python train.py --encoder_arch="vit" --model="masked spectrogram model" --dataset="synthetic speech, music and everyday sounds put through simulated rooms and audio effects" --train_examples=39062 --n_mels=64 --hop_length=160 --input="log_mel" --win_length=400 --method="mae" --mask_ratio=0.75 --loss="mse" --encoder_norm="rmsnorm" --encoder_norm_position="res_post" --encoder_activation="swiglu" --encoder_mlp_ratio=3 --encoder_head_dim=32 --encoder_fused_qkv=true --encoder_bias="all" --encoder_qk_norm=false --encoder_parallel_block=false --encoder_inner_norm=true --encoder_drop_path=0.1 --encoder_patch_size=[64, 2] --encoder_layers=8 --encoder_width=384 --encoder_positions="sincos" --decoder_width=256 --norm_pix_loss=false --decoder_layers=6 --init="torch_default" --optimizer="muon" --muon_scale="original" --lr=0.018 --momentum=0.95 --nesterov=true --orthogonalizer="newton_schulz_5" --adamw_lr_other_params=0.0019 --grad_clip=1.0 --steps=23000 --batch_size=128 --epochs=75.4 --lr_schedule="step" --warmup_steps=2300 --weight_decay=0.02 --adamw_weight_decay_other_params=0.01
Rows from block 2 of the decoder of a small masked spectrogram model, named by matrix and row number. Rows with one number belong to one neuron. Each number is 128 + 32 x the weight over its row's rms, rounded and kept within 0 to 255. All counts start at 0. Numbers have three digits each.
After each neuron's rows are labels from the 100 clips, of 14976, where the neuron reaches its largest size: "strongest on" is what is common among them; "loudest" is the band of the loudest frequency at the time of the peak. Only what is clearly more common there than usual is listed. The data: synthetic speech, music and everyday sounds put through simulated rooms and audio effects. In brackets: how many of the 100.
# gate: MLP gate (decoder.2.mlp.gate.weight, 768x256), inputs 0-127
# fc1: MLP up (decoder.2.mlp.fc1.weight, 768x256), inputs 0-127
# fc2: MLP down (decoder.2.mlp.fc2.weight, 256x768, transposed), outputs 0-127

gate.249:038129143151133143139113108076105174122062104104095159068102140167159092134084136190176114115120126114131073096158127137165102102123148059115113146107153083098133085137100132116142133125118086169102153100152192191083095149136137151159087149122106122102125139139145063157174141089157051174164102160117105166124174133131120077085148110140062189096110036078094142122131176117143106104170
fc1.249:027127123148130127141098116076097186125058116119097158079124133154163099137109129200179119115115125116135076104148117141168105120118155071129108140103152091098111090146092147120135132108132086176113135103163176196095106131144144164154081146131115114111133142130140057151168151098156036175162091164128087157124165139147124063089132110146066185093118046077094133125103179104143111113162
fc2.249:131132131119101110121145126159131126143127183127144131153158132106092128129117100123113149162107108215133117168162116121179095120125116078142129136096156113152145132092083170118214138177138055175139116121068145161101124165109125107147143115079042129135073102088108129154166147120175075181163124190186149135087181103070160105167136148060082157133120134119099105169142091173095247089128
strongest on: telephone band (76); band (58)
loudest: 1000 to 2000 Hz (32)

gate.735:083115152181105133135097117140184158098070058150079109146132125137123100118134175153111059159112122158121148102111150134100149165113108086092140181105175124122144142158133074066184108099135125141097147122143123168125159157140099162117107065108094131167162106109115158204146093132122148145124105134117120082144134128113169166129111181128122133134134066088102133158113149106126122146173
fc1.735:104110158185121124126125124158145153084077059157113121139154136135114112124120168149109073149132105165129142096079150126084146160125105081121137149124182127124138112142134084075184141136141112155081181124123120143129168165153105176117097103121086111130141110101094147199155112112122206157103107166116089092145135145116167145131121172113096121171153070109107113166138147109115109166204
fc2.735:126100123112144148108124129110090136155147186123148135128088143097118114112120078122137208118104111156118136142127108121149068125102138148126130129114168120127117110091096215117132100156083035136046119089094163113120147153119094168169149159140096119142088122059149116137156139115169177174151095146205108115113195096148113117099068140027069113202215138116115129171127061188118210151123
strongest on: band (56); dry (42); distortion (41)
loudest: 250 to 500 Hz (49)

gate.596:153048152054142136159142160115093118133120125148129148109145117137146169116081077138106155124151146154085091099105068112083141115108123136136102118146118166144130143122114179109128153105151120112116167175142140118147189108127041192105100105106127140073116165095170103171143077178126160162091030094140092037154107157102154115145146110132123105148141140138145147179145085104128117138169
fc1.596:096167096172124104154092103100103136162161078124158097114186091094178093130162158096134138139183105090123169154119156157134148097111172130180144080082109110140120161128128144054105116129108136098148091146089099123200088122120170144112103089106164098124109113137115132111127170126179132044085088125092150133101089116118128102120143105168093137144135212171117132155114124201110115098063
fc2.596:114128086183136132210164101084145093084163090109051111091167148154137120126138138118108198143141169174135161181137117140129081138162165157133136120146142115091141113135096136150079158125126210148186127104106090129109138134115190111086126134147168125129124142144110155121133207105133147092140174080129153148082074161135149153136184164164128114149108162131127143095133126072117172068102
strongest on: dry (63); speech (61)
loudest: 250 to 500 Hz (43)

gate.193:191172146154085104144112066125099162133103108152175079106144110176139150121184145134090170158133128092125102183098112121121054101134188110183083134102128131084142165155149185142092152148115111133179135151179102164125073090116084128122138174138076136103128139148172108116140178099116102092124129121115121166181086160189071067160169146115144106114149126143132097093202120149100152131160
fc1.193:200165150160097113152112089140102160127097109159158093108153119168137153117177150139093159149130131097124098186109114124120062097131189119183082116112121127080145172152146172138091161159107109129174148158171099168122091094109086127122134173143075148105121132138172105133152172109113119095120141106107124169166083177181068074150175148123148107124146122138129092089209115135096147129161
fc2.193:126114145084178164117100174158153137157121104117127130149100097079130157146098097160149102082131176150150152066137150181150194122158134162113126142154128127141094097081161053150163126110162122112162153153115125087138152107129157153091097089123134110115160096131095136128075084128103163091103105084102109122167138096108118183049108168132136125171134115085057117162104096086157089104151
strongest on: dry (44)
loudest: 4000 to 8000 Hz (29)

gate.240:124091143147150186132135126082048156141124105143086122167111086122086122147134104161132201106059125084127103155163093126166168172149081114128110115151167087114123137139150176149140146120083117131138064140148163115130075111104116095149123134155165081136101145141124139126130145119114067149114120087137147187070062156148100108126165128111099148109070103075169105094131126126151140119074
fc1.240:116082140146147180140128110091037154152146113155116127171102107132088119142144100167136176100061135087132110162172093129175162186158077125127115096170145071123108136143167157137145127102100145111143053135155170130121078107113099107157113135159169088152113126156109111115136168132110105155089120079123155195063063136137100103119153131121092168098058100106158118097109126127150141116071
fc2.240:135126126147098070108120118180164112132115150118116125128195154136134154140128202145128084125180139186139075108127162129108090111160167112132093146109134128155152086098087103129163139162150138114155064143075148182194113201137122114109113114155106121066158120173130142129152146109198107114169169159093167145159156100124141110187161132126147143137113168148118213071137111137124175072114
strongest on: telephone band (57)
loudest: 1000 to 2000 Hz (50)

gate.203:150085182194131000144143126120112058126095121144149160086109074104151169113135154131170167141126145131097144112111120164152143122123162123125150157087132194137145136123145131142105144147111107126129180175159099124117150126159080109119122160087104141140133110117131138101099149152111120162118102151128099124147139172141090141177167152118128154181138119142092113113163131106121091127165
fc1.203:113158077065120255117108133123147191130164139105100095177149193132096099132138106148109081136125103125139117140145145086092110124135105121148107092155127084116128114126134126118151092137142147122128102084095148110134112154095177138143117089162152104102113144136136137150173095088148168087152163089115150134125117102109146120078083099140144099078110123119165147137100139163130154137097
fc2.203:171146115192153064134026116150117062167202127070107144107112116093108119174173184171164134126157170099107131094090118112084068108072126142087083114131143116098086114073151078121074122137130140147155114136087113089131107168127158102095111104120175104101157093107131131114109146121106181120179120082064116101144113183122110139094101088133167085137110127153127142099136074114093209134099
strongest on: everyday sound (63); number of effects: 0 (51); reverberation time: dry (43)
loudest: 4000 to 8000 Hz (56); 2000 to 4000 Hz (29)

gate.153:084171130123139091152157129129105124125147083145177217075119138134125140085137115166125151120088104134162115144084173143131096135129171168147158129189105120105065119132138097132107097110191148177132084150160119152127126113127135147157165153180159140148125099117160018130094111096093119138180145154189077160137142152101144091176046126119104154053151116145144160119115112143091088140129
fc1.153:185137106155108151144129099186108181106082127158086134188072121142109108175125116126142139135142115113103137086105127143090190109147096119129116129114177102159089147136198133159146155088128121063057134108112108090180122093114170154098076151073088105140128135171117190112150118125148196082089152091087128142120073038170119149151146124187158127182136127187170118137185126128152094188153
fc2.153:130127130157199126127127123106138098119191102116120123139086097144142138082131121100083151075148128081126179125074134162094097148154111107131154124151110131142130135138167110146127139117143165132081047115123117103122121097125119157109104148166126130137179142160094135144133104181110204102083090123138054105190114185127157179084116110169193092083167115149206098149096129096198120128151
strongest on: distortion (52); dry (46)
loudest: 1000 to 2000 Hz (27)

gate.430:098041089055082110081071130063031078059083088107071089103085087103096127113098103112100092154140103106098081082137113102126130107104107119088099141095085132087122112124102134118116145114117130119142125133097081136117117096143094100137123098099116159110116152106123127138121127096127134138112125114146144135111129113154112107143137126126123127135098108134078141112139154113099125175132
fc1.430:065026084052073099063077111053039086072064078120083098106084089105096138115103120130110094163140113097099088088143109116122140103106115129089098142098098133117129113125103141117101133112113137126147128133099076145109135089134105098137115105084115148120123150110132138127116129093132124136109126110135138134113126130153117104155138134131117135137100109130067135115144146113110106166145
fc2.430:105057129088114082126076115091141128188153121102115103107164152157086135133125089123087079087102087158121104095135141124110116104112129105096118140108111081100096084080051101119120147140110103105123103111125110177078103157118063101156101138069104127120090123067146131136162134159153123129139111159163109102097174147167104091150120124089091126134151133140088204085161097130089146123154
strongest on: telephone band (32)
loudest: 1000 to 2000 Hz (26)

gate.640:161130053055158104102165135095134115150187108131185101114141052121111174152145111129080133105122133149161149111124124066123089202127096154112118134155158157096147124158097155143168187124158089140065181171178086143106149095119127162150185108109100132115145140101135095176148083162106050146097128055123122186180154138144095149157062145097137124119134139146135104178186092066085156149170
fc1.640:090135190198107156157094112161121136104081152118084153143118213136140093108116161120172130148134125119103107139121134199133170051128170101141135129111089103159109136090157101125089080140100161119198079088072168113140103166134128088103072146144151130158119120161117166078107163099137211111164129201129129057088107125117163109105195106150117135122133122110128150079060170176184102114091
fc2.640:124106115112101141092119133177094123176157151137154107111121116146127113126118162102092142107108132140142173117131121156131072094111094088122147147142096111147121114134120123129163094147145129123167044098108131124107107138134151102161147127168198123095146148087120113071184134152177161147167119178172093130058105124120178154200175130116165134095137208174105108162072124191153158115083
strongest on: speech (100); dry (66); number of effects: 0 (56)
loudest: 250 to 500 Hz (50)

gate.708:190147151085096158151080160106079157111115155123149052091084118147100124054115056114072135132169078125075160121115081112176147130137094095131128093188130150099144146137165111050169150118119132137138139144068084075115128136074119139111110122103153119118129133140128121092157141122149124158121138109145145151198137135092154125163144133136157073141064174133103111149160167139127154113159
fc1.708:128103099113114101117145150161156109167127094185157169139181133141078132187146125140048108154126143090133114175137120120090162155143132122075096217187146198085130130136126122157093053097137148144112160105121157190117122146170099091143082115203155081162169129111099167102131144063053148107148090116084139202130112129194149116110149115090132159136122091158094070117137167166122114079104
fc2.708:103133065151000164159123052064135133089051086137148167133109113150199140122142153112099044139087128126131145146102130095182129132163175141174134152144183159126157097143157115131110142143185070089189140155139085105155079110129102114122124115134083127097125110135096126111143159125129091118154137109107121129091147158115114153128119151104144098165111122035152169149122112156070097096115
strongest on: everyday sound (68)
loudest: 1000 to 2000 Hz (66)

gate.388:188081098112175157118186087149054114109197138153125068146130122125116184165158115104087145137179150119139098091096126148064135089114132111135096128173113142114194134121130132088120161133104098131174200188123070141066183111137127150171129126082085161074101116137103113144119138164136211148131108090089153119154115124161130153166147110146120112172082175167087122162213106073096098150179
fc1.388:063183172151096109118085146111176147164088133115149174120140118133128065088115151138140107127082126120104160152152116120175125153150147140119149132063152099132049112141122132174133105136152154120103066075144171121216074119118140118065141124160178088175174141131150151117156142081128033105136140154170106159103132121121121099098123138121142144086182082091182133104049154161166175122083
fc2.388:074117109106123104055089154196075125182143097139157151151122099181152077126145112112093093151157112115114157099160124136125114100110134080128137150108150118154073096141101123120197090102104118125094103091159181112164138134106156126148145114155160117083108120057108101105135175134153158138164171174126133122048106090104183117150100096184098147097131138153125137163118103178109117189109
strongest on: speech (65); dry (64); dropouts (37)
loudest: 4000 to 8000 Hz (36)

gate.581:035021160068155170040050119183092093157135182121087076063087107131139172155129105103100148088091122086124116075131140159107142114116176135092105109160120133101123113118123121156104122142094139127092110122100093136112166121151101089144130115128130177112127162121133152073147142115122143138133159144146130150095108127163096144155135127124117104131114177126087112110132124101165100144130
fc1.581:243213090187113093168131132051165181104130093103155150161187126146112077100137138156149105151134139180137142169151122092172109129128106112177154106096148132139117108137147132114154129115157121113125143127156179119145091151094144163115118124133113099128137106125114108199120106136132108119132104138130134086150144104071145122070100114121135176117139081134184164128096146140095170126117
fc2.581:136160025168126144159255083065052106017099085155140150169166128138138103120118100127134131140135160138150149177142109150160093183114158105174133123146153126150109128117157135113151081127137096095147112091153141117134150129144104151109155150164170129125155118170103126133112126128181089135132118112143132138122112138173126115142140153114095105174121131128143123095084077175130104061078
strongest on: dry (46); dropouts (34)
loudest: 1000 to 2000 Hz (34)

gate.657:161126177151108126148118136133173151061059079135107164067087146108114192162084150185152135110122089057146138128180149166105060090103180136134131116149100138088136203118127095119050129119155145160104083129084177154060091116132103154158159174119091101170086171123131102093115120112131103121127116126133103150141148182182177073050138128155151122094057139134119146108145089110109150091107
fc1.657:171128156147119122132133141132151157064061088126101152064075147097121196157089125169147144118123087061154129130183159161080082085100165119129133119151096141104146205128134104122047119136144147173106073128080173145064088126131116146173135161109112096174080171143136106104108116114144105132116112123128104157136155166190184079037144118143145119098052148126122145124156086112092161100115
fc2.657:136129123106140119150125125144104108199139169146151121169169121140121086101167126122112157142092184201108106129131158108156186098156092122137102128125155122146167081125111148136193111172098121173133088123100062110107130154109175113121123092107164133088175102162115144164163096125206151157172164184149127131074161083076107182222122087116072136156102135090140096166113123146155139136156
strongest on: telephone band (34)
loudest: 1000 to 2000 Hz (40)

gate.176:111101129149168080166111186233186114060132122103125096072090147084133127139143105137141172123140139080162119058164153085166202101145155117092129160134097135059123129146112128095094121160126134095164089145095115149077154087154102131118151137107072128114148153142104147150103132165108126072129143146109189132125164121129177091156105149187116153134079136142154159149121070125142133125138
fc1.176:143133124090081149099144084017079119184124121155145161176170100163121123115116154117128089123106123172093127189108106162090043154114078135162146095131148124196130123105133124172170154104140086168094154117172151113172117170091139112119114107154182123152097115103146096100170133109131121172110111119131067124125081129128081178105145096070149118105163125110088103088112191124128122127123
fc2.176:132077125135175119141101152255174135098101146083126112080146146099102110140109132106123142109132113058128133086135172107148236149088169073116125136106133126129114167167115107142095131129121137112142077151071172125082110142113126097149151153146113134123130124121158125147135145129166166099129138109124121137130135146121107132164145152139119128153073131133143184093123064098135148108116
strongest on: reversed (36)
loudest: 500 to 1000 Hz (54)

gate.232:098092145166080184149069127160159161118063096169088109176123127123131121124110155164154073118082114070181129096119087170099153137115155144108108145127155094106096137131117071142108100075125138085162133112185157149080140116092160141110124160147130089147165087110084153110125136109060136116150181131163051154101103149142130135127179119155135099074124075088107133110087129095152090144166
fc1.232:122114141118089152161084141128169138114123131177125116174131111152166163167146158145156127093085114103198119117117136144140097148126155153146136132102149135097104123143129103134132124057113134098161164115194164126083157139135128159066145175177142090139141089092124134121093158108039134102142160137137060174111100161111129132154129120148149117084138112113119140066094089094127086114163
fc2.232:140123132124164135130116127148145129157128102135136114106132136140143168125124158117095117102148182064116152117103145127087150150105114155127118130150072150081132146176132075167000103091146170118187227159173097115053170067136119143132113134154162122133173133175050126106085101184053175077100157145142093153137131173139144160128150172147141106093079104092090094099107172083170092108198
strongest on: drums (63)
loudest: 4000 to 8000 Hz (60); 2000 to 4000 Hz (28)

gate.557:146120137110160035142161127125110119127127111162149156120162114114122186135148151165162188114175132106145115118096117154099120113126120158127121133133094210074119141180133163115146128148141111175161175182146109137146105126166043126145129152146133175091124128053134090082104152146102128163133112143170101093172134199164087099172142155110110113107117097125097092132142116102129101107177
fc1.557:129108129157140035166182123136115117115100108174179164093153133114137187124150140159163186139147122123139093127109121170099134101136121165116120128140097207103119160176108171121148111140146097183169157148165125133130093110153069112164114138148153176116105141061119073089091143163102121185134091152160108077159129197157087096153148163121101142101119078131095119119129092108113098101161
fc2.557:112139133110102161129169139129072154101034098154160159176131138191150136113123147109122075076082112112139137158165136123154180101113128132128153152101151150135151118143122125131128126136151084106175194166204138148122146072151081162125184110043092146158149147078128139120170100120187089143119084222205123124180153085145158136190101147093070172118093122100122108162112181162139083119169
strongest on: dry (53); distortion (52); everyday sound (51)
loudest: 4000 to 8000 Hz (39); 2000 to 4000 Hz (25)

gate.588:152216148151144091117105073198106159156064142120018135119107139129078106126060150113157123155127158147157119096143112085112159147088134132124150153133093141179123142129180126142106121166126095089120132098132134134158164135126102060195121108064155113053130093147182189144101129119154157160120180136116102156139156138123122164118165124087088099144079145116176121139150113109121112089147
fc1.588:057113140104099161114143147056181122102161114148158177116151109115162120141188115176110140130145092111099126157099111176162112107146121100115119115116144118108156127108054137123177153060147138173110102139155164132080101112152152158070107142203133147167122161065113040087131105120121089095161088111130163112135096134137162107137090159134186168106176122112072118105096156173146120136112
fc2.588:128130108195085140061255196127112157118126153127101125125146145163139114114102133132125137164156112211134199126166140110133098143108123132159126126118149117160124115174113130116136138126155168133200144111105176151131123138078175118100068165066142125098123119137076142134129115148117108122121093119107118123100119121126062159120116129073153133152090125089104062179099118160150125071158
strongest on: dropouts (57); dry (43)
loudest: 1000 to 2000 Hz (40)

gate.360:145156145049168083123136172209061102127088107144134114095145138102138167180091124080123190063162116130188109121124104107091085075116124157126130089108149115085111094144112159123146142125169099156121100159115124119144155107180114102160141106165130155064109181083132115086092160170138118111099137159122132141110151149164126115208101103111114149099131161110102132097184097122106098146167
fc1.360:099094125165159099105131131085179110131079117148171167107109114140120118082184130133150136164112132169087096119088128173175135187160170127114125140136100188111097142132170155170161117155109150136173109140151150113135035134134116140080094166165130130178102129089141160151096104109071057172195121145131124107129119177090097108138154134148122134111115050110137131109090111138130111099089
fc2.360:124124126165078131139140123143097137121069040121134144158146135204139122117121147125114166150159114114113170167153103097178068087151111146154132146111169117141082101105113162121176104139162103120146128105169154139146143095129105133133186122105122137076126128091105116125121180118183112123116105209176177143044192090104151101147081147088054158110160151146104126134133168212114088134154
strongest on: dry (67); distortion (31)
loudest: 4000 to 8000 Hz (56)

gate.256:176163144135107140119127116143161151185119119172124164123148179185155217109120212153138148102174211138118167152103128153140141168090123103107061126139130114107107103120154136131146111071133127126126122165118171138121102076198077134172117124113129076138186166090114132106121104156079138152219100132126080135124128236122161134148134090090124153118123093102050128135108141148138066100163
fc1.256:099156133128053163125116171151184152151158125133124111164089071190156144159116181148158108134161168123121049091158105164130099156096094131122134079178120115153125095174094109168085094089095134115164135079125102114117082139115087129112150142141157119110110124113161109169157216164127156147125126112104136114117053127137066139084130112126194144107144120135191056046103145135138167156146
fc2.256:157115140136188099087133156181125116100159164134173081093144122107120132137145123085097077099117091116118103130075127135061094157135080095117137090163136170188108110137089116111151111166141131129095078092099118122128177123108173064121119137164081132165110147157115122109115190184169101162118133115101162141146080109130128177160083102156155122138125170178165145086108102107082173036068
strongest on: band (67); number of effects: 0 (53)
loudest: 1000 to 2000 Hz (44)

gate.502:169084098140106105120095101148121153147133154118169134090153063116144116145135142117130162093140101130139143122108169161215091113097168160180112101156164123112133136124081104098161127177154104151133151111073095135167067158168123178116146134107094101193066133100132047101178167093111091157133091155161182086122137144133104087149080168148074117091178162143099112139070118167136082136091
fc1.502:170093101141091128118123104150127158162136142129161135092149057121152132168138145131143153108148099125146151116103166155212113113101177145173113106162164127121117158109072108100157123169143113148135158131078099123175074138160129178125146133101094082189055122112143051123160163098101088144129084164155195085120144121137123090140081175151082122090189171144101125137067114172134077156093
fc2.502:127101128086110129174110126126123151201099188132119137115141115108128171124145070147130139170135204138127177158183140109147161092123166153111111139111161113069167188114125118122104102126129115171088149180127109161125136137120151157158117111033091124160110110144162106134125136097152084122174170145135170150122149085068122114141129171082041141105047074115040124172146121137067200111143
strongest on: wah (35)
loudest: 500 to 1000 Hz (75)

gate.639:134077098098141158149112161104124175136103101186112170129128120097155125141138122131161127149118150096116118127033182066108164131151203163133096118108169157107079135157166101139074118075130111065148117154181131102184197111147138185091103150140084120145148130145143089162076115109116121062143149117143099153178042099161133096146134158133157121095161134148103156095124124119161054147101
fc1.639:127161163157113114106128092147134088133157148074132071142113132154095124123126126125105116117153121146131140137224070175143102128106052098121158130156108093169187118103095155123166126172119144177109145094092123145069072148106134082167148105105171140099119130115103168099181140132149148199108096134112162092095210140099127172105122097120110129167102131103151095160138132142100204111151
fc2.639:141115127110075138118109106128057141111135183133133158100202123111104088164133113133147113156066077164147043153184137106170109117136106126126111132100161109152166090143079191086215101179095074157050121145132115146098141168108149099145180096022156150113097141085124121130143137106179110199116074115135162150111159089153146081135122103109081156207109115142086168171157135163103180129083
strongest on: drums (51)
loudest: 4000 to 8000 Hz (39)

gate.324:163115180144132093094182164149144187134120127114164087109125162133066082151081114112140110128174163152146130099108112074054138137154111116140134114183096130155129106124135099137105108138157143139148218130120112155195186134154156123157116106152123149093132114082166067106082169159085212119104121207125110141091108082133125166137132176079139118164149156095138161163167122167133142147175
fc1.324:137093147122137101092163103135175192102127117144167091125132126147068097098075162142138100140178146119129168110078145115055150163100104091096142149141129164151128101136099116116119089117123079109212255122166098148180185132150138144163106139118091099122131119074117130183113177162101235118130116169120103120114144122153112190101139157096158091193149142086088146161176116141105139155181
fc2.324:133112125136131138145121122114100145160120187131147127135125144090100168141115144148136117098122149084136052089129089094119140122157159162122131127126137133107190131112138138121121123136168103135090192162105126160208151114133111125106167131083122131071097119120187114127115179104118127099109109117079161151172116120142060088102110158046113141209155137090100135118189056145097105132128
strongest on: dry (68); drums (56)
loudest: 4000 to 8000 Hz (78)

gate.349:109056112104109104132072129094131147147072118172080127126113136133158141122134143134135115128127147078132148118080154103089126118129175139129110130092113173100111136155144095178067116075116112063150163132186097147135153102143153135125130143121099128129152090142157128101065180101101078049165185189188095163149071138159148130139177178136145132103096121107118141096091109077132085112130
fc1.349:123155134124122147100148107145129098085141110065138115122111104106078080147095121116131096142140117157122104133168071152152139138115051107108128127172158056172137101087099137081185135168138139155102091123070164125116092128096114102150110101124151128122124165110089135138202087146155183189087073066082181084111178116102098137123084086122113131155147121134136111171169145170135166126130
fc2.349:128106136097080106080089131110062128132146135113088129124146133125094123187152092138128097104114056134119110118178132122155102103157103125121115114102153118148145112096114211082237135191092067139099091117090093157112133178124135107157149126088116159113091126086161136142139150096165144168128077086104151085165135123137146099091104113141142152176140120170112142151154121130092140136082
strongest on: drums (50)
loudest: 4000 to 8000 Hz (52)

gate.312:170083082093122117126129140015102104178173150114155137109137087102138154119153161167135130086152123135113144144168173094136100153152129074121137104140088136131147156115115116185097204159126104106106090103128132133090145151130138130150068132180142088136146181147138107172127111140118075081128115115104087183140095196129128171162135131081180138074069143079186175071073126129131169087145
fc1.312:152102117122159122127182143063116128161208176140193145127152090117105112075144129171151108090132122119146153150142175107076121169155123097125122118134101133078199152150121120151132165178127116126148116107141127138097135163113130140166087133181138083138095148116111103171132069139120147119118103134165068112179085151164134160125162137053140114073079102109163143068090153137123170073175
fc2.312:125147131166146131148099137174185127076092079131103119133105156140129092149124121116090173208124149124112115104090135115115144095143115118146112140138166133167057145137135085139133111106108138175115090092150136112103148070131120143107108140071058126159185138215073127127123133160136122122174174180222081131119117148125171119115148120253158149112113151159120101197110157097174126153161
strongest on: telephone band (31)
loudest: 2000 to 4000 Hz (39)

gate.196:145157124142176083112118100133166154116048052166121136093132122151224193128116130152153174143178176049131124116080095137143129096143176151162105153116125161128146155136114089099091169120138113081156112170148126110117173084151115129114147189137124140106144120105108114115117157139121125086157093120137075167142107178137105135151168166122144132156149152107048112151143114094126080157149
fc1.196:119108148111073166143144154134104111140215193090132115173129144092025063113134118110101078118075082196116141157165156104103120164109081102094145106149123092118118091116156172160158079138116142158107153095112124143142083181114146135153099059116140105140114143148150145137141090119141136169108159147125172091124154076118153127101096085123108116093109102145203144114109148175124187102108
fc2.196:115160124185173156096112133146182122121198180086044087074141119101110134164192164189133152171151115140100131132093128123090065113133112119100102091094165092123153105107120125117145092114063156168106107100053115136126112122125155104147112123088120118127094109149153123139102131131152113150185093133165120099104116160110144090106122071141088128128102177144186146118140095127119213128087
strongest on: drums (66)
loudest: 4000 to 8000 Hz (47)

gate.365:174110173154166148137123124145089124130133128101116120182094160152065171068150160121114065104100182164076083140154105121134172111142113160126144122107094063124104130090171098077186107129170124141077032107117213121167135155137098095042095143115140088117132095137093147119129121101123184105149033043045111139111092121130128096128139129114169148069107101136127149106135129106142073151137
fc1.365:123208141148153082086126146077179151145179146131178159124134106143192151135106122178149125144150075130113177085116123169127062174101148137150124106178121143125146100146095147155082145091115146102080156143171066135084121084097089173191172126113132119193122123121112115149121168198093068139095178178183126133127161141100125201146116142141076062188150105109190127133120074162150143112104
fc2.365:126151143096147124155133124133170104062141096142101105094119109209139077049090079100083106090116086108121195159122121158111136151106088112111190113123130145144093105144149104132120108111129144139072136126176084115102139082150079149148181109171135130157131154112111138118185117193129146124064179111224083115093161131130174172093078087201087119126118195135149137146093174082121160175141
strongest on: band (85)
loudest: 250 to 500 Hz (42); 1000 to 2000 Hz (29)